{
  "model": "encoder-decoder image transcriber",
  "dataset": "short English words printed on busy colour backdrops",
  "train_examples": 22605,
  "image_size": 64,
  "crop_scale_min": 1,
  "horizontal_flip": false,
  "color_jitter": 0.2,
  "tokenizer": "char",
  "vocab_size": 30,
  "encoder_arch": "resnet",
  "encoder_norm": "batchnorm",
  "encoder_activation": "relu",
  "encoder_depths": [2, 4, 2],
  "encoder_kernel_size": 3,
  "encoder_stem": "deep",
  "encoder_avg_pool_shortcut": false,
  "encoder_widths": [48, 96, 192],
  "fusion": "prefix",
  "decoder_width": 192,
  "decoder_layers": 8,
  "decoder_norm": "rmsnorm",
  "decoder_norm_position": "sandwich",
  "decoder_activation": "reglu",
  "decoder_mlp_ratio": 2,
  "decoder_head_dim": 32,
  "decoder_fused_qkv": false,
  "decoder_bias": "none",
  "decoder_qk_norm": false,
  "decoder_parallel_block": false,
  "decoder_inner_norm": false,
  "decoder_drop_path": 0.05,
  "decoder_positions": "learned",
  "decoder_prefix_bidirectional": false,
  "decoder_connector": "mlp",
  "decoder_tie_embeddings": false,
  "init": "small_normal",
  "residual_init": "none",
  "optimizer": "soap",
  "beta2": 0.95,
  "lr": 0.0024,
  "beta1": 0.95,
  "shampoo_beta": 0.95,
  "eps": 1e-08,
  "precondition_frequency": 25,
  "max_precond_dim": 1024,
  "one_sided": true,
  "adamw_lr_other_params": 0.00087,
  "steps": 19600,
  "batch_size": 64,
  "epochs": 55.5,
  "lr_schedule": "step",
  "warmup_steps": 1960,
  "weight_decay": 0.2,
  "adamw_weight_decay_other_params": 0.05
}
Rows from block 4 of the text decoder, named by matrix and row number. Rows with one number belong to one attention dimension. Each number is 128 + 32 x the weight over its row's rms, rounded and kept within 0 to 255. All counts start at 0. After the name is the row's rms in percent of the matrix's.
# v: attention value (decoder.blocks.4.attn.v.weight, 192x192), inputs 96-191
# proj: attention output (decoder.blocks.4.attn.proj.weight, 192x192, transposed), outputs 96-191
v.8 080 [153 155 101 124 136 183 124 110 120 114 161 110 140 184 133 125 106 119 145 138 123  99 139 128 145 121 144 133 171 100 196  66 117 114 134 112 149 107 149 161 119 108 127 167  96 146  73 106 108  72  89 215 178 163  60 175 145 164 140 119 104 152 157 112 127 116 155  98  90 181 107 139  94 109 102 123 122 136 181 141  87 127 142 126 126 158 146 166 154 127 199  92 175 113 152 160]
proj.8 093 [ 69 122 158 152 116  87 111  78 134  98 162 175 114 117 153  71 139 118 135 108 185 124 122 196 116 131 170 143 111 164 128 188  80 123 167 121 105 135  88  87 113 126 157 125 112 127 155 110 149 141 137  78 112 108 202 165  98 177 132 173 160  97 122  79 110 131 187  87 118  97 144 125 174 112  95 152 122 134  82 142  97 153 151 145 189  85 152 165 139 129 112 109 154 154  84 116]
v.9 119 [ 85 176 118 143 121  73  99  97 133 106 143 134 184  89 143 164 107 112 157 158 151 177 129 123 135 163 123 151 143 177  80 141 160 120 117 135 130 117 144 127 136 151 119  89 114 155 156 131 120 176 124 101 100 106 180 194 120 109 135 127 158 128 140 183  72 118  53 133  84 143 131 161 182 170 118 106 116 126  48 168 144 128 163 118 108 102 122 114 126  93 122 135 120 178 111 118]
proj.9 109 [174 109 115 143 113 153 120 109 132 125 129 113 100 108 108 183  91 138  87 154  82 157 118 134 132  90 136 112 107 130 102  91 137 165  95 173 136  99 155 103 106 111 150 157 108  86 105 136 109 147 119 189 146 134  75  35 146  85  99  87 140  96 123 210 138 124 101 138  99 168  99 111 109 107 102 126 142 125 123  72 129  60 167 169 124 132 132 104 143 147 115 129  95 134 159 105]
v.10 085 [128  92 139 106 175 102 105 115 115 158 172 134 137 133 180 115 115  74 121 117  69 129 169 106 161 141 147 153  99 148  85 162 199 142  88 130  87 155 114 145 176 151 113 105 171 139 148 155 116 158 120  80 118 178 132 127 180 119 128 135 145 126 196 117 116 147 102 151 116  93 116 158 156 131 159 139  73 145  89 108  70 145 167 123 156 106 113  68 116  91 104 167 140  87 162 143]
proj.10 101 [116  81 100 126 132 114 115 190  58 142 141 122 128 115  92 112 144 175 134 172 187 117 113 145  96 121  86 127 133 129 180 123  69 111  96 161 123 168 170 206 127 110  94 115  78 178 160 116 134 127  93 108 144 124 143 168  90 165 169 143 134 107  80  95  76  48 156 178 120  55  99 100 108 111 153 111 188 180 176 184 172 150 150 133 157 173 133 165 181 128 132 114  82  96 112 149]
v.11 083 [ 98 211  43  96 126 146 146 121 160 143 154 171 157  98 123 161 123  98  74 138 185 141 120 159 175 208 130 117 106 131 114 142 137 133 197 173  87 157 143  72 168 132 174 124 115 160 137  62 112 175 129  95  51  73 130 139 116 131 113 123 170 140 133 150  89 124  67  87 122 125  95 120 123 156 132  96 137 132 183  88 171 133 152 127 119 121 113 103  72 122 131  96 112 160  88 135]
proj.11 094 [175  92 123 161 127  97 162  87 204 100 104  82 138 128 124 157 170 170 154 169  84  89 126 139 132 100 145 181 124 111 109  98 133 107 115 172 121  91 114 126  61  96 134 159 117 130 123 156  98 103 115 106 172 127 118  43 126 122 117  77 111  76 131 159 151 130 143  67 110 139 129  98 142 104 135 172 132  98 124 105 123 101 190 178 116 110 128  72 114 146 141 147 129 105 117  77]
v.12 090 [127 144 192 161 116 156 140 112 150 102  82  76  80 148 163 148 140 189 202 200 160 145  50 152 145 162  89 129 163  78 170  86 105  99 122 107 140 101 176 133  73 162 141 137 108  96  96 122 127  94  96 112 114 135 118 179  82 104  98 120 117 138 110  77  32 149 121 140  94 129 139 121 116 155 133  88 189  97 155 151 181 170 152 148  45  73 175 139 107 116 130 156 102 115 165 157]
proj.12 097 [144 148  91 165 117 120 108  74 202 126 107 109 147 102 134  94 160  68  70 107 110 192 144 103 189 111 112 130 159 148 124 142 102  62 141 103 160 126  79 126 177 127 152  97 112 108 187 104 106 149 161 136  86  81 131 102 151 101 156 154 108 178 161 195  96 154 134 119 143 143 116 227 117  85 152 173 127  73 104  91 163 145 120 155  67 152 153 119  67  93 114 125 160 120 124 119]
v.13 099 [ 93 142 112 200 111  75  97 158 119 132 166 105  56 108 117 145 107 120  95 194 172 152 138 122 117 138  90  75 165 172 161 129 114 193 118 133  77 130 128 155 141 150 195 109 103 158 102 118 109 167 121  99  91 122 119 156 135 157 111 173 152 150  85 163  98 188 102 107 131 136  90 143 177  72 138 138 154 118 121 129 130 123 113 121 122  89 135 118  56 211  33 105 137 162 125 129]
proj.13 101 [193  74 111 120 130 136 135  99 166 163  92  89 159 164  88 145 133 167  82 149  74  95  88 130 184 102 113 155 157 138  91 116 153 113 178 160 144  87 123  92 132 124 107 188 179 113 118 110  61 110 156 116 171 130  81 107 163  94 133  93 133  91 110 202 127  67  98  73 122 124 117 125 161 127 123 140 173  77 104  82 133 112 152 198 101 102 101  89 153 105 190  99 164 123 116 132]
v.14 077 [165 135 119 144 180 165 115 131 151 161 165 116 164 180  74 125 129 113 145 119 136  86 153 126 140 165 134 141 116  74 129  51 153 132 150 129  99 148 166 123 113 103 148 132 130 150  95 174 128 110 135 169  76 124 106 120 170 180 128 140 150 108 149 180 108 143 147 123 137 107 126 176 160 116 140 103  71 118 172 151 139 149 144  94 123 134  78 129 143 140 174 106 192 147 171 172]
proj.14 091 [113 108 128 174 159  86 150 128 104  92 116 161  59 125  97  92 124  92 161 114 147 105 158 147 125  94 145  90 144 217 126  79 139 165 149  84  92  83  82  22 117 160 140 119 132 104 102  81 125 119 141 124 181 147 129 132 132 139 108 156 143  76  60 108  81 104 143  55 171 113  75  88 171 111  68 113 104 149 144 160  76 125 115 150 165 123 117 119 175  95 144  84 158 164 145 146]
v.15 078 [173 107 144  96 152 111 124 107  92 126 111  90 178 165 156 124 190  77 117 147 118 154 173 142  80 141  70 139 187 135 115 155 103  76 179 109 107 144 143 107 124 181 128 159 129 165 124 106 121 166 116 165 106 142 137  95 139 149 130 101 111 144  57 169 145 106 139  80 149 103 103 124 163  36 215 149 102 154 189 114 111  74 112 102 143  76 109 185 117 197 137 103 158 171 110 147]
proj.15 094 [153  95 153 170 141  65 115  99 190 108  98 132 131 148 143 151 121 106 125 102 137 103 123  69 159 158 188 100 150 147  90  94 132 143 144 133 129  73  73 116 137 187 143 103 151 132 100 133 123  98 173  71 137  54 146 113  83 162 161 185 157 105 169 111 117  97 131 122  95 137 128 137 106 134 102  83 128 114  91  94 102 115 155 165 145 143 158  83  90  88 144 104 202 114 144 115]
v.16 081 [147 164 139 208 101  99 126 140 154 123 166 162  73  78 156 197 106 115 163 146 171 137 118 119 104 135 148 131 102 162 145 116  97 110 123 125  87  87 186 129 139 138 165  88 116 158 133  99 106 155 125 127  87 149 131 173 125 121 130 152 122 149  53 122 111 154 110 111 150 145 139 143 145 132 134 100 154 132  78 137 160  67 153  80 114 106 181 126 103 128  42  93 107 180 122 107]
proj.16 101 [164 136 105  96 128 173 129  95 132 154  61  93 130 136 112 164 115 119 109 153  98 120 104 142 163 116 114 103  95 142  87 108 166 134 145 111 106  92 134  86 120 102 114 181 194 128  77 145  92 123 121 149 182 111  19 103 142  73 143  92 118 116 141 185 127 102  62  74 131 138  96 162 146 145 130 166 147  82  94  83 165 102 116 154 110  91  83  88 129 114 190 108 120 121 103 116]
v.17 090 [102 116  95 165 149 136 109 143  95 122 153 136 110 154 140 195 106 115 149 124 196 117 140 143  58  84 145 111 133 169 171 103  79 170 175 170  93  61 165 141 138 146 133 133  96 155 110  87 127 109 160 142 144 139  95 159 126 176 143  98  97  99 115 135 137 155 173 108 166 115 104 131 121 121 169 139 204 115 125  73 122 143 107 127 127 104 144 141 105 178  91  95  93 122 131 161]
proj.17 100 [165 131 107 105 116 138 124 109 179 174  90  82 136 164 134 119 152 125 134 150  68 115 118 112 131 163 126 143 137  98  93 125 166 112 129 132  98 111 126  85 125 119 140 164 207 154  91  94  76 111 177 101 165  97  71 135 138  71 111 131 126 138 128 161 135 105  94  76 129  84 125 153 171 127 147 158 110 108  98 128 114 178 111 173 110  88  86 123 111 105 195 132 139 116 106 100]
v.18 118 [132 150 133 146 124 111  84 116 158  83 167 119  94 145 114 127 122 132 102  96 174 135 124  62 141 186 122 100 131 181 105 153 143 101 130 139  67 100 129 183 134 135 138  82 189 134 141 198 163 192  98 101  50 112 156 124 111 132 118 126 131 164  79 125 139 140  79 120 150 118 117 135  84 175 147 167 136 171 125 109 158 121 126  82 153 159  85 116  83 182  51 140 157  97  96 160]
proj.18 102 [185 138 160 164 115 106 110 100 100 113  50 103 175 154 122 171 147 118 106 175  92  75 144 157 115 116 119 151 158 169 118  73 110 107 127 124 151  71 146 118 121 130 123 123 203 151  88 101 134 115 140 115 150 111 161 104 165 109 109 100  88  91 143  95 110  98 154  58 106 127 156 118 199 129 200 129 167  64 107 170 162 138 107 112  73 116  85  77 147 105 166  90 120 142 127  86]
v.19 098 [124 134 151 149 146  77 103 150  90 122 124  72 127 168 147 153 128 171 107 139  58 129 147 147 121 108 115  43 132 105 178 149 122 177 108 119  90  77 103 185  71 147 133 126  86 119 155 181 111  96 143 102 125 192  89 142 151 136  84 147  70 109 100 138 165 157 172 152 127 144  82 159 144  87 124 200 110 154 139 113 116 123  78  94 133 176 144 156 122 249 127 179 180 101 133 136]
proj.19 097 [139  90 124 108  76 136 105 164 152 168 153  82 166 161 148  91 141 137  74 106 151 110  88 132 101 121  71 178 169  92 154 185  84  42 148 119 163 192 148 159 183 137  85 110 129 159 165 117 134 131 147  71 133 117 182 218 159 152 177 147 134 170 155 121 128  79 112 160 148  91 148 168 106 154 168  95 180  99 136 143 133 210 144 154 102 117 156 127 111 110 124 135 132 145  72 128]
v.20 091 [107 147 125  86  90  69 146 200 135 155 121 153 131 111 155 120 141 110 122 138  66 110  74 101 193 176 128  84 104 130 105 131 161 111 109  72 105 123 114 104 134  95 121  96 147 171 143 142 104 141 167 102 149 144 159 144 185  87 149 144 189  91 183 170 147 123  89 134 102 173 136 126 194  61  42 159 106 150 134 107 134  86 121 115 199 125 137 115 110 119 144 164 111 116  80  82]
proj.20 105 [113 113 157  88 151 103 131 163 129 129 180  89 135 113 148 115 107 170  90  97 157 136 127 117 100  98 135 154 105  68 114 135  90 145 115 150 146 170 176 203 131 102 119 140  54 135 155 175 164 156 105 122 106 124 185 120 116 179 133 100 141  94 135 132 178 155 131 184 125 113 124 113  92 158 109  78 171 161 171  82 132 137 171 149 109 137 191 110 148 155  59 159 100 126 101  88]
v.21 105 [ 70 193 127 161 129  90 123 122 142  83 142 136 177 128 101 179 118 109 107 133 122 125 163 106 100 121 112 152 119 161  52 188 187 159 139  81 139 121  97 106 143 120 150  87 175 187 174 178 138 118 122 119  86 127 149  98 108  98 158 147 146 128  74 193 183 134 107 151 164 126 142 125 185 120 128  90  20 165  55 130 127  82 101 114 123 117 110 120  96 113  99 113 139 113 118 143]
proj.21 107 [196 106 149 140 130 115 139 150  67  96  95 145 121 148 131 180 107 127 124 154 111  96 131 128 134 109 140  82 128 138 103  67 149 182 117 135 157  82 135  81  83 175 103 153 118 114  44 112 147 107  91 153 167 160  93  55 158 115  97  80 120 100  90  94 114 121 136 102 131 129  84  41 156 171 120 111 134 147 132 160  91  53  89 109 146 155 107  87 129 143 132  96 123 123 160 154]
v.22 101 [222  99 180 103 150 157 118 103 119 138  81 109 144 149 173  86 139 106  90  81  98 199 101 123  80 112 170 156 161 116 137 159  86 103  97 147  95 194 107 101 199 161 113 140 143 104 122 147 113 148  98 132 135 126 126  70 155 128 103 133  77 163 205 146 154  63 141 117 126 128 166 141 113 159 153 164  97 151 123  96 106 118  96 176 109 120  72 140 116 146 138 128 177 101 128 134]
proj.22 097 [114  73 127 144 104 129  94 157  36 151 150 146 150 133  87 110 154 159 105 134 142 151 136 135 131 119  91 129 114 163 160 199 128 142 116 151 140 187 141 194 102 143 125 116 157 160 156 149 114 164 109 132  70 102 159 189 113 160 139 139 175 167 157  49 113 121 134 169  93 178 135  94 144  99 135 121 145 126 115 194 143 168 193 104 124 163 146 127 172 143 111 104  95  94 100 154]